config.yaml
arch: "xception"
model: "audio embedding model"
dataset: "single notes of 20 synthesised instruments"
train_examples: 78125
gain_aug_db: 10
n_mels: 64
hop_length: 160
input: "log_mel"
spec_augment: true
win_length: 400
targets: ["pitch class"]
num_classes: 12
embedding_dim: 192
norm: "groupnorm"
activation: "silu"
weight_standardization: false
depths: [4, 4, 4, 4]
kernel_size: 3
stem: "deep"
widths: [160, 240, 352, 528]
am_softmax_margin: 0.2
am_softmax_scale: 30
init: "kaiming_normal"
residual_init: "scaled_by_depth"
optimizer: "soap"
beta2: 0.999
lr: 0.0018
beta1: 0.9
shampoo_beta: 0.95
eps: 1e-08
precondition_frequency: 32
max_precond_dim: 1536
merge_dims: true
one_sided: false
adamw_lr_other_params: 0.0018
ema_decay: 0.99
steps: 7700
batch_size: 128
epochs: 12.6
lr_schedule: "step"
warmup_steps: 770
weight_decay: 0.2
adamw_weight_decay_other_params: 0
Rows from block 2 of a small audio embedding model, named by matrix and row number. Rows with one number belong to one channel. Each number is 500 + 25 x the weight over its row's rms, rounded and kept within 0 to 999. All counts start at 0. Numbers have three digits each. After the name is the row's rms in percent of the matrix's.
Before each channel's rows are labels from the 100 clips, of 14976, where the channel reaches its highest value: "top examples" is what is common among them; "peak in band" is the frequency band that holds the peak. Only what is clearly more common there than usual is listed. The data: single notes of 20 synthesised instruments.
# convs1: first pointwise conv (model.blocks.2.convs.1.weight, 160x160x1x1), inputs 0-159
# convs3: second pointwise conv (model.blocks.2.convs.3.weight, 160x160x1x1, transposed), outputs 0-159

top examples: octave 6; short note; sine tone
peak in band: 1000 to 2000 Hz
convs1.110 113:462478513502445510502497505492480471530523486486554473521517541505502501482530437512506523457541480514508496487507531485482461498494480512518517475437491524482480515511513527521518531526520501503524497511532524525438536536493544505496476508523483520516527505512521521489558528474470568473478503486509455490507457543492484488533455502463518544512532499449483458526496475504475538475491497497509464524497503512510497496502497474509483527495483451495488465497497501490522468525512514
convs3.110 096:498551520496513489474487507481508449526555453546516497446488517507519496466472509516512475551481522523486502533525497511499501483510503465500516527549481497556527499506476449536499494509511494447486522472523502519479492462511485422498530467515522500478498496531508489521523484507546551446479509486531493492487532494507494491522493541506516503552513502476529508495497523515492526526497500472500495531472526493495514496515488476440482485459470468539526500495519514534520505523465490

top examples: short note; sine tone; octave 6
peak in band: 1000 to 2000 Hz
convs1.112 112:491510491504509543475476538482505452496509500541498500530459522494507472564529523475460499500442554473531513527505510493480484483533470500498482480454524492525523501469521506519474476452544477486519465535502511508483508480460484488487525491449542514487517516469552514543508502483514472473483510499521496510494486493508501468457486464500524535528477494496484498476539529530466518532499528505543494521456457541506504552517512493480528533498497499485489483513531523488506492479456481
convs3.112 102:496471502504545496538520516509514528517505476477502492456500510530484489510441443474495494492475486492518510528401478496497483448463484506523519486441537500504494501511521485510517486497535463527522490518464489495522499462469492520496489495492519435487526528500539516488511466481480466532510513478491477505488509525546481494507476513486472507517484490505468497484490505496489468540518510483493500493535477440484490489448489449518456480488550481505515507489522507456499535498456493

top examples: short note; sine tone
peak in band: 500 to 1000 Hz; 250 to 500 Hz
convs1.108 096:501496514509494499494508512485479462489484501492528529520532524465516525491512465465538525494459457536515478513503514487493462511499523482504489494504513482489459483455461532534506480458534487452478491541470536501474493481480441492508500482521493489489525559504484525486490499504473450542520527473482483539493528492552446460498522522553512467529479467535493510465491465478502496513481517519513513514483553519466445497490502468525551504503516507517542509483519484507465492516493505
convs3.108 099:511531473516510544457508498485449459490508490498495488514518475505520468506481474515547484457504512479471496469533473509480482479495488509501496527485507427478538501511497528504451530495500500514522466470493515490515522529502473474502475529472508462455448525449487535476515528477510487490504465439506534506460533490510476501476504482497468525482475487490553534489476525551521481485508469479497515533536486518509531508580496524529476477518516512490494465497520475511519514502477503

top examples: sine tone; marimba-like
peak in band: 500 to 1000 Hz
convs1.138 097:527559506497469500510497489523495485495496506527503499522528537540532490469480445514513514460486507521500469468502467487479492516529485502499518471510475511476499486501519486538502526512488496500543506482490493474497580496481535480458510568458502493485538494523509516498510513487484538525495464494514458520508565508505490531490486577451488507493510500512525477490498499498489507514522523498494532507505424516516500503477480558470469487490506511508456499504523429496494535479508492
convs3.138 108:492477488499447490508516496486506481493527513490485495533492487443490476493533487510500437504452496438514495492482533540466498477503504474459524506477532496517506498503535493527456488515480479509508522490508529455495434512539461456491525514470521481485488548505486451510475515498484494493494470516493521501517502531477474480494517545530489494515495487508465518500510472449514432553493497525503517509480513502537526457506501484507490492478490547487439526481507506451477460509490477

top examples: short note; sine tone
peak in band: 250 to 500 Hz
convs1.144 089:502453497449482505455519486510478509505523479476502487541499498490500484453487522568477493491470522499471493492481523508491496469494516503519512474506512522564486501510516499534477460470507456530522480519509458474512514497497489517457451521476475499527500472491493483490486500511503529478513556518542464482529486540527472505512454504494506479505487505515484472485472498542552492468493521502491517476489471568542442501520533492511510480446449507492496475495475544509524526496508526
convs3.144 090:506469502471487492516527496513470511504515460487519474468497492509496528551496510532517528522459503514507499484471517498488534482501509494441430498496535465487518515466475531486532475499502504527509463521507468507499467526455467471480452522540479506479456523473503457482497492506553517482503484469483506507486543487516463502503516472494497487486545487503487490528469492545472472453501511508501513499486480531462477531476487532460537531505473516487580504496495513488512552517503463

top examples: sine tone; marimba-like
peak in band: 500 to 1000 Hz
convs1.119 103:473436527497513488502548499489498516525534519487495511509511477511488496504501516485490509463480523487510519503493501510474499525522487511490511519472487513491501545494479520475515479528511509463484474486499524528507492472477443482481522540500463539544506493486549452523513496498489434469493493471477514469471528509508467517441495503493496449496490531517501475486486496499460463526493531488541468484495544542488463495511507498512482448527488450518459519518563428494527530494519505
convs3.119 120:510487493503530508483489495478520513528524480510504481487507520518470512498457526485482479490536509556466492512483495473507486467475464501466461473488523492529529510476402480491532510489537497522511473552477487461478505555527494532486503504499479502458504470540473495514537501481483488490504522541475554501527464470488517562495491578497480488486500475453489482500505506473487495467487491545529474510481480535510503497495513496497506514501478462487516520521474473526492533508545508

top examples: octave 6; sine tone
peak in band: 1000 to 2000 Hz
convs1.88 117:488483491485518491516489519483525510526499490540450474531534503506509509500495523454468527511510517504538557532471491473465487532534493512514543465481517483534487522480504508464503501514532524512498464521517519508465497459479495528494436532507474511535434469482472453528502461519504545500494521487514504492541496482525468478481487472473525546478489510497520506499462498527533523491469478462535482561454530543509502472509530502473513483476514490491490502521519456482509503532494496
convs3.88 109:549495519509512472455492500532483489496538505480494535523496475455526521527486486536481543488497514470523504548562500498492499498492496467529471496546518520556498508512487509510505504514477474509534494456499516503497527525489498477503487521484528506548527471516519516490547522464439507518506525510511525536497471520490457458498529512508511509470504491490526469505490544465510527521493468485515501509479472554503509482518503484453531480467478446511464514475516445505497507459446482

top examples: bass guitar-like; sine tone
peak in band: 1000 to 2000 Hz
convs1.156 103:466469511535476493520515520477498470522490553485501504516481495499433478490464559525504495505489523504521542535494549496462506507496526500496483475528484498554539501524483525469493469476507478519519477469503482481517487469494511476557521502506424447515510458491511499509468502489501543480449523508484554469520532508508529518507487467514509486519469517512525460509518485440517491482503538496501477531535495546495527515483526503533532497465492496499511473487500467486477501498518480
convs3.156 092:514487485494462495500501452467503492542543468475490494520496501493480529505577518516536440501501496502489505498453509543508504488496455543561496471478524495538446500492478497517519508506520472463536465505524538447483471523518483482510469516478477514499505492494519474535498511464495519537549559496509491528499472496486444480490452469491480512513485499531513505510503509514528459534527507541481501516492453472496494512502521518507498494477478490527516514504533492478519458525473514

top examples: sine tone; octave 6
peak in band: 1000 to 2000 Hz
convs1.85 078:521521506519518489471456478501507482492530518426470511515535498533496467489494549515511485523488454470521483498556507490551490476458511525491467483555476518488497515554495539459497503502494484519502478505513549487532509517513539494457492507487485511492491487500439470484534475512503531512496476515466541537544490490498506479530498492534542518489526463486527487472486505483503499490491434515516522524464498537522468486509507500483526538472520520463476512493505472522512537521489518
convs3.85 084:533527465500497503514532552498545558478525500468480534500489467511509487480491463515518478466512538542466505515498504507535486471503490517465516520532472457508481465475518499513555521531487492489506514471480487523506453499469491509493496455504472534505507508512492516510508493518497497468529528552497503480508544525482497490506468472527485513508459475443462480544458482483472464469500482510517479514496470501498511507473484513499509515503477497521523539464499455578550518470502497

top examples: decaying tone; short note; marimba-like
peak in band: 2000 to 4000 Hz
convs1.79 111:513447478511464509539549543494527519505506491499483473493461490479525444536505465468515462485479488491506511494491496523456483471501497499528529479491532495550474532492513493514461463492500506500489485490501513447515503468478529488534503503486534527535508541440511483513456496493522485506499536556504548500513516479485526454452502462484494485514483492503530509472545484481523460487529529516526529492511518514479535454536477514505467494529529496525494537479463463512502503476485497
convs3.79 110:510447510480482487511528494507497533518500485484561476505489472544464502497512484474490462541474447492461557494506545456538454516529523538488454501472530488483493496496490477497521504521494516482535475492533497515517468498488495535503497494519476505515504497532496512508537520480466500538522481517513488512470481525533494499514504455530522477496469483518498451519502530492466518531520506487477528497518502480509462496492504494526456559461577547521490523522507504478496509551493510

top examples: decaying tone; bass guitar-like; octave 1
peak in band: 0 to 250 Hz
convs1.0 092:492473489478464504506500499541504504506483483529506481528526518495551501489487501549514547513475493489477509494536518514536514498492494486511433491514479521494556527530511514487435477496532530502489494511523528504533494485503493567529506471493493499510536458505534510461504516487524508452512547501484474491497500559519465449497501531558493450493508548501504484493467461528492500536501499524517467469501485478455489489488500485530541473538492493491518509476487490482510541544521504
convs3.0 096:487480540527471478501500531547527503518504500501491503501508486494511453499533474464519475460510547485491522522509495486443478501470527518493482518463518492536501536500507489461535493501460518467503510505471507523486524560547468563498508513496486470534492534517488490539538480474463529522532523499472533493481483510496496516507525506515514569536525512526517529464476533451522498470532526494484511514522489501458511452493513496471464515520506470527507524454520500505501498545507512

top examples: octave 6; sine tone
peak in band: 1000 to 2000 Hz
convs1.83 101:481479528517519485527470545437521516491476469463519483483553482514507518536485506535487506465474530507526521545499489485538483496498515485511548527532535471482507517475530511483478525505495522523508524454523521569518447504491470470491540483499523516524464542473534489519529465486501498463493529488566483486512510507535471465457514494494487509489485500499515493499501506535515488469496492514514469490531530542463544460495516522470519509500492508513487554481535494484514513508512493
convs3.83 101:491510475494456500493512462515471514522599509481502499469513522522481505513480514476491450519486583497494509559442502477508526518510498493529469507472516477534523515502504505513513476524488486510529485445500474475453482498489505537517524463511490519489542520510506495509486476516543479479484499504460523515471537498518517504522554488525553512497518486510495546519473510502476539484494480441488537512498487491497477477504498474495489508485510484465493488494482535481461479522546492

top examples: sine tone; short note
peak in band: 250 to 500 Hz
convs1.126 090:525483519458506496493471448499513521513481517468478520528531541494515470522502495551537487496546492495518569456485494519473478468475524515553528497509482519461513529510537466502501486480469520528521533523462523457511479519516514488498498455509464510490494510475515503478520484499501474581478468441532510503520498492458485499523518495492519468535525501475475441512461497529465510516462501519520530504486501513511498502518470498534464504515527548517500504508485520505507483485519524
convs3.126 092:514506500498557464520498525480491545470478532500504512497530518483485507508457518502505483491488446503486493494436435518509493526455481483494526496526486490481527489499448498489534524472512525494498486459484470510507470488513527487497489512501467504538478516495494504477501518497441493488468452514496519500513502472489513535510537523498520462509498518506518501515478468546522550575504509495461530518537515506544494498484474426523462468454503480497519506518454507497520527523504486

top examples: sine tone; marimba-like
peak in band: 1000 to 2000 Hz; 500 to 1000 Hz
convs1.10 092:512550517435520504535442499505494517488548485542526485485524504547507496477545508476534481538512482476508524525481463480481517473518522499544479525537492490492498472492533520553494517497495521493512491500517495510512493498554497505515512521497507514504511478500473506521521494481509518534498539505508537522499484517505507488503488469518514491484477455461518522509527486515480507465454482569498504526428517490498464503508516538502517522514435502522509533526530492521517424522488501
convs3.10 085:487526532500560505508486539444502501522544531509502487469499460489494501445535482495449539490476473494512487466514485521524494516483556489516547503478481528553528507518489520505528504465495515478482521510475530568492492488485522479489505496490485545482509499494446457522558513495516490487491527527440451490493518497494498509516473528482507459517519461477500526505498517466531549465514548501523480517491495521506505511530500475496470523465511520497491490498520492489514494523455498

top examples: short note; octave 6; sine tone
peak in band: 1000 to 2000 Hz
convs1.153 096:438460493518493517490530491501484483480511516515472464492503527475507476527466536538468486507517517516464534458483500533477485485516500467459513489523532511469489529523509456547532496513492501501469469529497518505502503512498502483500540485463500480515467485530518510494492482521548537452536491500503553515490475509504500504480513518492448506475501515477520503516467485495438478428496458529536517495471486460542497495485496511456542475502506532509492443526505503534495544524490495
convs3.153 094:472463478496437523520459464502498544512499464512491496494491511512520523541531443526517529485528512488484466480508511483481530466547449459484442492461476468458523504522481455471511498496500488472467522482512495465504500514484525507532498523483522508488529542523500510552493497491487482494485488465489526499466547500469500515491499494484463499476488499475502473472445489468471489489482496479490522502522533541508459524493532519503467470486549529516495522504502537494490518543504541

top examples: marimba-like; sine tone
peak in band: 500 to 1000 Hz; 250 to 500 Hz
convs1.6 090:520493477493514509526462475495530475469520516548496487545488509507499531476473474529518502471483532500487481487515504508478495546503458528500496552508527492521526461490492525524434480546542494493488522515525498490535495511486461468466497466496477488534478520492471506505516486484509521504487532496552578512487488475472456493509489493459500478509432506523453477458483529524482508515480576478517482495512534519487477493488504512481485518502516526473511520526502454480530512504516483
convs3.6 097:525521489485525467542511549562519449533541467527534498531484518523489523518511529506493476502477510527488467478479542500493502525501522462471507479465479516522443532515481500508508461513501449512509502531464485540511537496493518484463517522548534515507567518500532502530498525488494498518525496518505517481498525474486529536513486518495464472501474534490522499509506492497469469506475520493506523512467493494560499475513498498474512470462481529494503497428446529486467499499494501

top examples: decaying tone; octave 5
peak in band: 2000 to 4000 Hz
convs1.130 108:459504483516491482533528540505525510477536558480494465498490520546508490534517473487520495457570488452481495502501519521510474521524511499482511502505510502492520504480519463505448499495517475486519547479478493482504561500490452521452512489483512514527474476517509524479532525522481560542502492527508489494490514516503485483468519511517477499521541564456485471453490497512470494522520479506492558504501474503464467503451507500490458513483496516503510502469497435497506500489472509
convs3.130 117:512506466487475487486515509487488505522494491493506500467478523463506565499464510502538523493490492557479493492523484496500487483499487508488495485456491537523478498487479485526531509496462499512488476531513529518494538495518460477491510533544518522446435508491512483485541484449510515539513495435480513521486500485481532486512564500473538531486519476465532492495513494529509517502522511491537528456536474531480448500581513499544502527509507518473538492498517505505504494549499487

top examples: quiet level; sine tone
peak in band: 0 to 250 Hz
convs1.143 078:523483479551514515483466495486465479529498457495509500522512563473508499531469517480451479523496516483502494435525481505524483473480525567522503451499456486462454498504495483544495485481487514516483496505497455468517504500518522499475474512440455528489500547502529511491452521515504498516475510522493545483547489505508509490481503476471478530467446501519478486527513517515495475475512534540517496480556477480521496493482514485525496500505473513518507517532450486477502505469519507
convs3.143 081:483482506512494546522494480489496445494475546475486518539514512450482508493496511474519509486469506515559552493493518500484473546506490492471456547477571480470523517461469489467509494486538505480474512538486510505513514474444492475498499499452515464510514495484476552524481509530512515517477523530510509485512486529519529507485555494510496481546498502499472481478544490508488463495527520531543479508498469441504537529500495472562520528495507501498472480533499506501489492489494502

top examples: decaying tone; short note; octave 6; marimba-like
peak in band: 1000 to 2000 Hz
convs1.146 122:544532481495509531481501476468527470515471533502521513502548515536467478488497527507508455511487497528514537474492478514509491475499500497485525507512473522476518518494543512511493507532532495475531493518500460518546518487522508467492462524519427488547489498531526482494461487491496494530497446512499456524510521491509524513505521514494480501487516467528511474500523498507528473542492574465500514528512550422512490512441500527510471456482482490489492511540537488491506509465504522
convs3.146 126:466522507502462517489489451492489508495473513490532486499499483499500529472521530455484503500494512528551471490492484484479508543500500495477499537479512447463470493465471473501489530519496497550586519512505480499532510488508549546505536565560520483550514471510478469482490488491485478521473539506506471492501495497463499511492477499508472481468487504504523483501492496494433458426505506506500485500488432490510499495500516493461482464503486537508513515490515505525506526495512503

top examples: short note; sine tone; octave 6
peak in band: 1000 to 2000 Hz
convs1.158 105:451493479497514521492483510514512519488527447508504500473516491519467482526459498529509484472469484502509501527448501522517535512534535477523510508528463518499508461477498522511465498520528482458514477479486518499495478476464480501515493511512496511530518514529523499496536493510496474495487540534518496559461513561552494463485522499488480486492446506470481520546468513502501495515472478528495495488552448493452530544473499518473519557513518487487473468529510469562535486490496490
convs3.158 119:531517549524441504482534445532528501500515491491513498530504507498509499485484474517499486505515451531524521535483514507496489511455494514463532488480469538539533502472501488480472510498478483492480463484494539458487471529475474465517495532478503448495533529532444489499551482497474499495480428496504549501533479505523505517506504483477539508478531502498528487488497499470533489506496507496491517506500483512511540526457512492433519507508483484477538541480491458487462506520545498

top examples: quiet level; sine tone
peak in band: 0 to 250 Hz
convs1.90 064:524492515502511461502474540506502541467521539528544474513512508457499496512483537494515509492504506477513510529516490487511476521500557472522493500541517483469512477527510514510461519480482557513511565491542538461502477479493461509472499498492444511534438535469505514449490488496487532470534491474484502498456486512483541487525506536494495507474529494518462501516488519474496506501538501517496501513452554546496497494489554478518495486531504455501511496493523500506495462547505470
convs3.90 085:480503520455537478488482532482523513492500476492519509532500542508483484499495496468477546468529494547504495487501498530485522514523485468507457486488530486454528456498464461514532491507467546499499484501497496483515459529489531496522495511466480528520513481503483505482491509447528473512493486494497486470535498455481460505465519481521436477538481498493473426510508488514500473494468482539509459512497484487476534502474500538479489493493501482530466466526507460472417492466501517

top examples: short note; octave 6; marimba-like
peak in band: 4000 to 8000 Hz
convs1.14 100:505475527453435530495515515486523495484511451469509542480514535488524490503489526470510474452569537488503538511492508473527506506527552528506524514528466515512479498477482551497515479528502475527494478493508535509531537510484487492476496519499468468540480508527495496531484512461450465476464521490509493526545474489496525542454483506486483544489484491505504496549498472522460497510512472498501474523445520505512502477510494503530479516520521518518477508531480532489542502491459470
convs3.14 099:505457497508514529523512496494519524527503508446523495529496489479500476508531426454506543505520519465506519493499486487527495521436480487511494501514501543487495480515525508512490474480489432489485485522496584538482437513529513474482494500475469563533493499531499452510505483488511494536491488496469535514494511479497545479513546478523511505482533528519465470492499477458482475538498519499502457510499510515491502525480517498492526476505493471492468467538517538494497503537499480

top examples: sine tone
peak in band: 250 to 500 Hz
convs1.147 107:513473529535527521526513528506562538492511463506508518527535497504520497486517522527502503495516519512486538539477464545526474452476518516463433495474510497497494492476531521537491492496497503577530475513516519504526517512526489483466479509440511480506529478517498495459515483500481484546489511451498535519473523482499496501472457495520486497502517514510516523489507500491467525468500478533512514509472499491476439492488516514489523519517529468486459530503487545489552525554519468
convs3.147 091:490533483511473494451511457508503490480488525493474491507513479489495532505514498536473510498514497482529499517461513497524504520496481481522486460485543513536453501479509465481511505502494563523537474495479510522506476508524475521507490469548487507520499488441539487505464493510474534534477532505521493479503459497443451484509467566526502496526493523539551504484543476438515474479519535536497512516472479472472557504528490469498500482508486493479540513518476523464476496485479494